A small image classifier, trained from scratch: 1.49M parameters, held-out accuracy 100%.
Rows from block 5, named by matrix and row number. Rows with one number belong to one channel. Each number is 128 + 32 x the weight over the matrix's rms, rounded and kept within 0 to 255. All counts start at 0. Numbers have three digits each.
# convs0: first 3x3 conv, stride 2 (model.blocks.5.convs.0.weight, 112x64x3x3), inputs 32-47, a 3x3 kernel for each
# convs1: second 3x3 conv (model.blocks.5.convs.1.weight, 112x112x3x3, transposed), outputs 32-47, a 3x3 kernel for each
convs0.24:142154100163167105135192131094132156131149157114076133095106140139123109119062112163139140154110148146138159133156173184153114133121123113103106123120136182142127180112147183114185122155129145137121120128099103097105156100052185135040167127104076117142111147150106149112132127113129136123123144129113100096093113071110103073127105080140121045150075056108121105151149159188174166104114101139165133110120142126123110123148110123087122
convs1.24:170149164132085161133118150099114093129104107111115082104148113066140118102096127127145139123080143139155173173129102162115115153190145112106120123139147128169188151166156143129133171142138071138132072109143090105143173130097245111110200131147160138134144089110153084120079139078087112118072081062129122146117123125140138142140129144128125153171189195068077101082061112090097110137045063158134091205195155153152113194167102162151163
convs0.25:111153144063109152155110131093052057105105107091078097134120115141075107141148123048114147070132123138122142115085108147099089093127114186139097143143129158165143136098161146115097138123133116115148099146188122119167121133118196183169126154134109109146094119127102130158154138152131146166130115144171164088173104092102106129125103114113115135145120154163141119141097165164128140104075084100095087051079087164164131115110112121103128
convs1.25:137132145072104144084144125073085110070093120085064089083086079126064071151111094125049069133187163136185142145124127092108104123101107135167127130174139108116135158153161181173183204202203077062088096140148116145145132109132083097114103122103099066091123113095079112126136103123123078110094088094121145127128118121110113112138161169140125122149128113166118143133099102159124123114152224121112164117066092139126089095132126137144140
convs0.26:119161171141165142162159106114102147110128136098128163095107173137147183139129124116073103148087105137102125115084082139138054078090088112154132127146140166187141101138144094131139153142170124105113137104157122153160073059085090106100068032069064123121063102121098128168119089093127100102123105113139099128112104108135132108165143125184128128144128121147114109122077093098097125054145183054129156100137140135143152126099118153117105
convs1.26:119118102174134110142160102190130152182120126203171174129159116124167149098108135117118088165143138129095121113151104113134164076109109171156166152115142134103143110134155121145161151133168166147180163143178136145192111086130121164146093109115090117133115120154157144163154119118148201185118167171097106116134135120125121102155150118149137118128148148182169151131173162137163167102110127089119151074141180069093123057078148084071112
convs0.27:161218237116151167108071139109145160125132157118137107135145098108089111172125145154140125138149126139104095138116126143157140133119117138114139126140120173178155104121066133101134140143160144105160122128154131134133169201173091103154050000041104112116140131127120124114125126135149123136140147134064032000121151108165220206136128121138119134100066100122133137136173155173141142076075136086114117050099084125163155091084124128108137
convs1.27:163134150147094089117144150195137154180131108147162154149089124113158116157180125127165134117173097097030105161112126155123115116108095135137150119123130075117103051053108092061089066070101180164166110097143106101124152156115083124134133128147197180158158157181127106158161184192119156184101133195135153095123094074092092067118153134145122156076058105134109135124114141160150151106115104133161146102142148129154120127142174165113107
convs0.28:074108083095130102083107114159166154144145170146133146102138127122129110079108113158122096167159124133122125184187170253170162199179133069084071097123107105102087108111118107154171127101132096108109101104105114111103122164168169157185120154131100094112136144119139136113101122118109137120117148151139132134150130111185137133136129112099086083122116090093104114079085091080077085133123127142170163134160158142138120153125118138157134
convs1.28:136131118105153129074099089112085118090104120089076098165127131178144173167177148155153170169175157139141141116149136118193175118148163117126135065095133116122147142110137145131125145139156113111127164136127165160125111157108095133135132112093144133115093074094098103122154172183163147165172165177187177132154124114151145158107131155104117149120151168123168124160179148163169162124124122111123137085082119100113116115110124107139121
convs0.29:178233190178125187203159101156086109127102138147122120101124113056164115101079080062084087062142131066109104119129147134118103114128119092120130099128144083082126195142100160130053181128106121074068149114135104063070172093113146086077206134112104128135086182141085125123109114123131144128108116127052114096094165140077124120152115117141110125109090085141085098130096122120107143119108121156125131170143153146135099178078094172167121
convs1.29:104126135089113098090101103129151146148176156125140157098095153100118168134101143080083074143109016084065000103120104133083099106092115098114100085112097076105114188194139185177162184151143130090131097077138108104116163099112165076108085097110156127143109076095128129143126101095139145098087120120117138134096106124124111144170168149192136121173171144108130130108113075080093067132112170122153118112120124157138141181169148164160143
convs0.30:166206184165158169094114097131100076125094083131096088101091105120115129141219210068105131092145149124113141162129103158140107129138107080106132108168165132178131162127167147101117161107106114122089092161162133148129125174171136177144119087125165204140158148085141144064120128118140132157138160162133144139126115131089124135121121118128162118111125102097168139105116105103067104122163152150172162131128101174183137176157096145129117
convs1.30:145154159157142133166152142119085086118100110121132150174129134181143141167153187051075092105184144103176109114105096094111108112097143151092101112044109118112151140133144153111170120137166191203210203135142224158196097054068141125124126132108159143145142194121170144154141120124147143132173146114133128128112070144118110083141137123132096103161104132101110089101097093090095080174124149127095134144078111118142139097121141106127160
convs0.31:089139116132126113115114158133175167151160197162185227107133099093129127093084130108111159106133162145192218154122156111081092116038123039064084126105089065100094183136172202182197155126161072109101128082124144123135161141194128081108107081117141146169161152142166134178109114132117130131104085101120110109067082079100107114136122126126077111136128118124153148135149142153177158091095094092110113089061089122159145101163145083133144
convs1.31:132113135155161117140142129085052075068027023051039060079082070068067098071079084128174147182162168128123126115148125118165105135110083106154137081144123104077074125121158123134119134108111094169152144255204099136094103138121079139160152136142058032087042076115075096122113091089155112113159136125067083085108097117109126134115117122118091109140149116155159151125111136132107129098170159064069131108073136174164163143170145123173170
convs0.32:120110152159169159142158166106155115146142143129150135054064092087127077062072069125135116122150149100125144141141145129104147154153181084086119084089130098102109106119127103114108087082094122139152138125173150189163151151133167154148151149143108128097159130114144158118127122147112137140131124141089117139087126107120139135141133096174146111127132109106109138128109126114124156064071131048085123078103131159175212175111209158175182
convs1.32:107101119116136147113132098135140095139166125101127109104103144121184155102096104147127176130050162134079136153145131147106112141125130112098137089088105087113126160163137188181151167171169109136131107228173117154129133154145082149187124145139113124146099077138096102138136121106117103110148150151110079079070040093102078098135127109126129105130141115106123108116139124121134125132202180107120135158067102086092126120128146148117116
convs0.33:152133132101103164140101179108103122108114107113118077150119134131115156116119093143137102127134106178128110179179151146094075111057083141110128129170181121137135188147146173093068099081056188157168150081148135106089056044091091179180135194163152140142182149096066082050122131122133113093152144121090088074144190167151211177127076102139112121118107094167164129112117096051099071122085047152178154124187193131122101145073104099141170
convs1.33:132094154185138151168158132048048033065094056065088071167089150184158127097157111142113122137117090106104099149132121160099104108106108100125149074078161123160142101114107064071081049020057101089136157120145151161131141131135141060116094109076174130186158164133189148153107100101115131106146153118130178196149157161143130109121136121112129147131124128132115120153159155130099081127093104099149078097100140101120107101064081076044083
convs0.34:119146096124146098137138135152140134142127175158152209169161182142108122117068123072079137148130133140156135146099133096099133155122136150174161152158146093118130114168122109085099153084110019000025027095057047028018156155110091130128094149188160151155161134133103106150124126115142111122082071069133122144107098098100109096150144139123105111134106112148184174143156172124119111114143113102135098098124120106099136093074132100118101
convs1.34:110078076078131111101119109133100120084116131139106105145096126116089072133086107161172164126121137115098121086042103082151145113154165147126114114109083152153131160131161123149138129115135144122139145093119076054080180128090136108124139170169175132109171119096185184163120136115141119147121121182116119139115056134108123161255228223249135180255188192101113120108076100115124135148133089131131126132124088110099126104137147145176152
convs0.35:115135160123087137144157145151119123145149125128098100103139134108134148100154092114122138136123131127153136111121116115164122095093081162166149134149133127133133117160148162153174120153140237255228255151255255255234111101111119144145114124162102113122143157133121131128131132140127130158139146144118133125089125125095118116069095078082107082092087074113099096075127078086064083091106104094167105076123106133115117132149150122143143
convs1.35:178135171095085099121132135188223175137147138038071086124106138132100122149132134134138118215194165181185181125114082113052053052023044142123164152102087116103095140129146123122142122112124153141127153191130156146106137157111113145080147138102161188207150180192169168162131136144092118120104109118135094087125106102158136137069104065111166119098133102076063060088085063070084070123123084143121093107109081208202225231204200218205179
convs0.36:112110156104134138112113131124130172133137177183173182117123116118155186090160136164149117158120136171107151108108084123127090168118098099097111124089110113129149121122123114152123078102101084098106110079138071053076093069101096113097071083097122135109157155148127127099100107115122099130127124127114115131161095141132153168103118118096136145143206162158117124151149097144110136190134129166117105165134083209167193194196199150181137
convs1.36:110136123128106140095116116119120153105124155150144180083101084140156084128106093140166155148138139135074136077081106101131128092104104147126140142117151167172191166150140180160149168160142145159084164155083067075035140108128096090145105141178115091073120079087091093085106086084149110113134101143169166184174173202174164195117086099140119127146142119078130131115137120077115102097144109137169136096132148133153137102167159134190168
convs0.37:089072103100049157141109146137127128119123145114079123141100100053088093118076152138135188096163134130145147122162111178166114142164108132105097125138131135136118117109088255227083089070091122093111136091115102160146127069145114093113152079156134127117113168154129148138141144158127111102086115118072088168080160147079126107122130115161141110184153125155139066128103076095158062144141142094113163104106192199155120255158091216233002
convs1.37:163143141120106179126129146166150118174118102154082115157166172150185229131198173135141163192090000165184068147180115108109116123178129124132123169109141121092170153168102174157122172186159090108086090142117130145097126111139159117114111135161112162134118131097170190153134125118131118150138135156107139143162166209096152112119116130124094155099104153127144116130145144129134124147108101099115090122128138107146119127134114111124086
convs0.38:129083097115105098090091089133116126106114112131086140111112110109109138109142104095081112113128130093101135097075143118072093084069092123114140119156114066089109138129136113094143140140207114138128154155124170205157069130136106094135068112149143089109140113096131107088147130136136123139134158163191171147175147178141158162145150126139146139162144118138125161135139204135184205136152148139130153088137135197187169158126122130134115
convs1.38:121085091125157108095128121035082104058088079081110111101172127117130139118125065122101094163120142203144139129115126119104119130141138126144079108105080103119108136148151145113114191136171195176177157110127138075116089136165089111141092135131081101105085093109090087104135119103147124127147139134086115142108108103141135129119097086081091115062092110113126138124135146130148149075105118152168168135150152128107157101100134164131145
convs0.39:117163139144193133127085041118113124136153135138125121157161160191124123175080064115130113118090123114074141096047066100089140146216244154172144164127121145101095077098126089124163066145158111095106106109075080119134100085055131165131105173206119084117087117143120151136082105107126167138144202201156108134163124117157112107093133109128118088109110137081119117105193167107151154148135091129105043066040010113163117151178113100127035
convs1.39:115162133125126091088129129135136140103120137106109164085076114106119155167146165098147141104190133067111170128124072166142100135075059110093124122167129142097061125149147119123139138122140137188121165168115133135057132119116122135088147132129051086153124146167142160150126077093101095100099089071164134120076085053136125111152127138142114105127112139129122130069094128093129130094145108148157151168130089109111140124116127124125121
convs0.40:162173156124128120153117134160121099158113156172128165132111119134136111208172149144154168135157154100123127063064062111149061094094087183174185180132174171163149211226172172169137161182188183135137140118098121114093117192118161176171131167169144118145137151097130091070118105107091077113133109130132123150141113115125145108138128119140147132106134133127129113142147134142138135089065105069067109116098136158105119140112141151079127
convs1.40:153134133122156134159161151123113115109085096116120103127094111149067104160132085131161120136148143160193126118139129140163131173127155191174140215180132175174127144150151147120142148143146100114138142164165117136164108122168097158147086100145052070123097115112130141171124130128117136136139157138099129120099120098090114137158128130134077113152129130187146135138103119153127141148119159096092136086100123113134128113146129108090114
convs0.41:122150151133161156124168171145159155142187173142168144170131129150139132128116123179162123175142160133141141100126124122124119120152152136151118171140117150149120129190137167156172090153129145106125115086078129077116106188211118136166118135181141148122190157135178163149100087091102101088103087091136122100112099109117110089158145164115112123149129129116118121092121126111159138158152150156154143183200172076116106131138143101104103
convs1.41:093070095114131096156150101066064087059112123110113158123142121122138138084093082135116128117104127137169165170159132160143122158132138149136114111108079096090087095129089121182148121147113113124090121152101097103090139091079101082042101118068119121106118119107137132136132082053145112069132150113119119076072099091095107097160157160142112130158129122164136153151126145159148145161139154118132152069113132122146135101129109111111091
convs0.42:133152204135177231154164179138113094145131106139127155131072112109116126176136145150177129146121133190128147107110061098151098072125119119121111132145103117115060143150192152086180131179169116172099123100154135111146167203139199216163154185182154131181112105153141099128107112131080094102105114117096103097102113040081079029132172158157200169122164161132124161140118166154098146094101106105096110106115136135156114186155155177166095
convs1.42:108143126142146124154137131092142128075132129081096093132103101114131137140139120087134121081144153121130138113142123131110093106098105105119155143136135155147167058077056073073068045055049081080083084171125100084093149133127084091129066120080130088154092097120105086121094083065130143120149187173131150141116131162123144120127106120131129113148162163147151165114120135132147147154164159126103152153107125157129157151133159116134142
convs0.43:104129169078123148081098129111097098134055092128098122167158147194120113160184087109154141118136146105119142110108122109126148083128127135098112113081093117072090159145111137126137123119111102092096088114092087079104069078135101111168108097146148175111151173119158172107126108108155125125163119119152162137171143152202148145143129099147128106174154113123151146168182168106131165136158157140130143158164157101104114100118113132144148
convs1.43:098103133100150157118136153114096092160126114169148160155124129110100096148129131130091128086109135142146107126140166059128170118150162126130122152166134118172129152117113130135141130125110128115123093073107117067143136128151147141153131144147139143093147124107133125161105081082106072048114072084125158152115132127106104149178158212147096168148163206155141155129088132148118149088159172110091186101084156133114131128119129163146143
convs0.44:151144136161136098138101096090141135117072097105059119141165142163128114114142114087212216000128255029155229097073125131114138108098129123110102131142104115115101150193072167116109146152097137124131146108141087120094129133102151176135095142118194137151249082056240119075120106133145125114140116096167095076172108110170106094120119119131119135077072106098147140122195148167187146087112089172179106134144093124139124150146115147133109
convs1.44:107097115095099093109072128115128144115140147112124124132091107107075111080118134101102154169167107145127105148147123135186127162128170069088079084127087107105096118106113165191130134137168152128102144099104132106040143164144203146203137142174137143150144113154120153128107142129137115096158153149126149107121142106111085097163146148143124100149135080175196171166144167128124197141139136152071111120086086121105118069064089068085124
convs0.45:082088146118142140125128150097139139157138142143151159138163123123136124149149129181139129185109118161130092045151214061164221051120212191164093177120106170159112162150099177138143137075117120143094134126110118133112172126072178132105131108138021040086054100058084063066140143154122139141097125123090133108102101115128121116092139107093139131128137096169145121166167108150129073165144119143111062147134103152141141132129149150133164
convs1.45:125120129148170117169190129151129129189112118169135129163136066173162091135136125180147122124078153160106185125142121089121124143132127120170138122131115182121102130143124128115112140142161189135142139127144164148127086110048107209137091087061120174138106192148132117167160137115152123085156137094029082086054096109076105100147135149108086106104110119122132091152133113157129117141193175142176139146124150105115130085143130137138106